Rows from block 2 of the encoder of a small masked image model, named by matrix and row number. Rows with one number belong to one neuron. Each number is 128 + 24 x the weight over its row's rms, rounded and kept within 0 to 255. All counts start at 0. Numbers have three digits each.
After each neuron's rows are labels from the 100 images, of 14848, where the neuron reaches its highest value: "strongest on" is what is common among them. Only what is clearly more common there than usual is listed. The data: rendered scenes of coloured solids on a plain floor. In brackets: how many of the 100.
# fc1: MLP up (encoder.blocks.2.mlp.fc1.weight, 768x256), inputs 128-255
# fc2: MLP down (encoder.blocks.2.mlp.fc2.weight, 256x768, transposed), outputs 128-255

fc1.701:126143153129124126158119128135132100107115117106141109160122104153104160142097087169169121143123162114102167119104163139097063112164111153108111143123161120158151165149139138102132149104116095157173178128111167094127121155115144110138176120125152144117139122144092107118135149129099069101172082098142121161135107144139141137079143155122104099129135140151129091139173093135119122117133
fc2.701:163122128131125124160107169087066123105143137110118135125083106141121109170100114138152104120127136159112142135156128161147119115127086128127118144143139114140148128130138136116114155107146168116153178145138111126132135116115154090184136120123166096164117130133081135087126128137127067099134146125135138131132154099121104127160131140122100151153122108105140129158147103141159163138118
strongest on: white object (49)

fc1.610:168093144139168138116129127125125149119134086079164108129121128101119081119092129155105124131136141111111080123113165168148174116144084118077088113135148126115158128093108137143135155139096132135175101136172150130124095114125121147123111198154163123098132114130098174114119087134168125136149137144112112146126080104068128164097123113148106083119085122136106099126158119114138142160129
fc2.610:128110122132130113109169187077097153135124143119110118154090093178144165164132102174103188094147112116127152153096130138154171148135139106105129139112109158108158153138131136144133125097114134112125108141159137081127111136150096080153110185122158115127162120159104122071134099110115101155102147142118074116130115128157153151089163103128147063153144098139172204101086157130111138147120
strongest on: white object (46); spring (32); tube (32); its colour: white (25)

fc1.692:108123122117132126119099149106154165113136153139138140121123086112116108202122130120108123132145140182117130180159145135108143131085058142145127105133061123127116157138158133112141193121128133138086135122130125132119075112162106136134126129148152157169140131128105123129101143124140153146114166104138088158148138130114108109153124139163109156135155132133087134095132153160094147104134
fc2.692:146112128137125093148117123176107166114117110156103123100167188103131134082136141131164127119136157133148124087129082147122120128152198107100089132076130127095132160131103093121114098112078146134133052105107093093121124126133153154136138114125136133099096153140130152148149130159140125116134129111106099129114113106111080136125149138134142147142135136112118145117147091114116132114122
strongest on: teal object (89); light from behind the camera (60); its colour: teal (40)

fc1.606:150131141155125143122149122128120133164132127111122125139118096132115124160120093117106097135140131133232160174142120155107146120088120110104184106178132112109133117137142093113136139136121138143111155131097121061142079096150109153100151120167154130074163131126147131134129131095119156134130163116129117142107108125096127125150106141121135148127122144117110112115095149160098138128146
fc2.606:121110113106130112102159161095143132113107076169162165115119156080156111086154140172138129116138146138107184112144142131102070127123114131120080153104118064123096138116128107161110095121130090130108115112113134158106118142118127107139119055115124117135109139135139136116112140136116150142098098108118115099127147130115128164110101093144134101102132125199116145170159102098143128117106
strongest on: teal object (66); cube frame (47)

fc1.475:103138153111097132127115155138154119084173153158143122143141123114146160164102126108132156128108107152161127182133113139124090151139123154173156113133109132152120107112114135130092086135091171165135147168116143147110113121133128095129125122142120128095149136129124106095104127092159142070140166111116150113126160173152144146096126136119084172153100098111120123115108128110106176091142
fc2.475:121101137142112121164119142135146177191103085168138129101133111185128076069115110114135164148140106112144118075107132130111098136162161106092133121110107105141129155139165170158129121140111159142117142122120100126126138152118091204090131100146132136124116111145121142159138139121148122188140128148140135120121114094123147104155131111089143122092154154160149119109127108120140085145081
strongest on: teal object (47)

fc1.262:125152155134154111149091102129144138134148167126115120111153137158118117138091117115118133117152132153150102146093140151101147158150134088148146106134156148152108117127127143120114088140092127133098152152055137075112119094131132126170113124132121150110135147132143120080144129152120119098121175109142132137056098173148133072094103100160107118112092134096178086139150129146118144097136
fc2.262:119105136098096126152110116147099097139120124171055149125131130111105111110109110087132140111125137107196099106201126150138144152137135125164107123172131090152176133161134122133133138114187146103163167137162119119102107114093101148132134111099125161127125106137142149130152112097136112151114140147139117133105116139167095103155114112138102141114128208115116152129108115148136122090132
strongest on: white object (46); spring (31); cube frame (28)

fc1.722:173144133106126147096111082156122125101089155180147127139153091127111075148078135132129102105122190126090150145127152138149113134131140132164126126092130165141153160098128136181065100127176130112084147157109141142105114139120122097120075122138112132138116110097163138118102109108128128170111149138101130130134082097094172098154111120169145129116138160153144117127081100132131128101132
fc2.722:103122126105133106128127119112131152172126161138144152144106171106154188119137106113087120129110099174109154122156115060115126141127097122127170101142118114107104119107102130074158120110150164132128099153152146123127137121182126115147140137123133188115100093144142111139114122160124163155125083173130095145161142153150103131122180119136108161123161134137172184110132132094121120120170
strongest on: teal object (66); light from the left (52); its colour: teal (31)

fc1.62:134133152131123155121079109123151134116109090078166142150138112138165123132098111132076125133109163133140100132164115120130129141162083120165159113118158095136145148127114111123160105105084153134122119167159071099094131113158143103078120141127129111106122098119128078158116133109120123076120147107115140075122091124129113140074152128128165096102116114161116123111192139126127146141129
fc2.62:137100153098127117091192158114133151128105112127135158142078115104114122097136128121110123131144120136144141157121100140110118125123132109131143152138128176134104126092117130141161116141127099137136133142121190086101115163146134098139104127167102145129149123116112140088144119150096107148101095139157134108144164122127134115148157159165134146109134117120169158119135159159123134125151
strongest on: teal object (61); count: five (42); torus (29); its colour: teal (25)

fc1.299:117133157113131133161100116157114121144107123147116105145113092099114098124105137129106109122109126154131092156121138104153163128132091143136091117177104134120129083133106151096113159090147164128171119108119131156146152061143183146083140159178109106098087123132141148117095109096160156118136157118140134117093114126104112133106116130104143101121148121123088135076118116114122133099102
fc2.299:206134131135145102093163083121105135095105091088153105127126170175142104120142115111114137152166099162178150153129122139121118100131142128133129144094127087145133138085107136148158127155097130123124101160167111087099156119143119093133116113190113112160135117128092116094135121145140144135102158124143136093106144114139110135115124112133147075093115138124108129126121140110109143164160
strongest on: teal object (91); its colour: teal (45)

fc1.702:145139141077165067108127149129150116128167160140152133078136149138128149083147149125174150123114113116120152125123139131143133139156153109098153135139136162154113142145113106127130116088110144095108122140142161163150112085124161141126100135148120074116143110130120191124121131120108141089125134101138109163121107101153122126154099074139142114102145103118154078112122139112115123170085
fc2.702:098156124126128145105150137089133160120132123133164122123123114146108124129139121141139162125112119122115148136140144132118159158123127110142107160108112182129138155084142117130130081123153122102126116119105138095077159116156131096114163144114091184139109070135119124109115127101108120090092154131138111100120107130190152141104134126147146098131172143145150163105142203117133119142103
strongest on: teal object (51)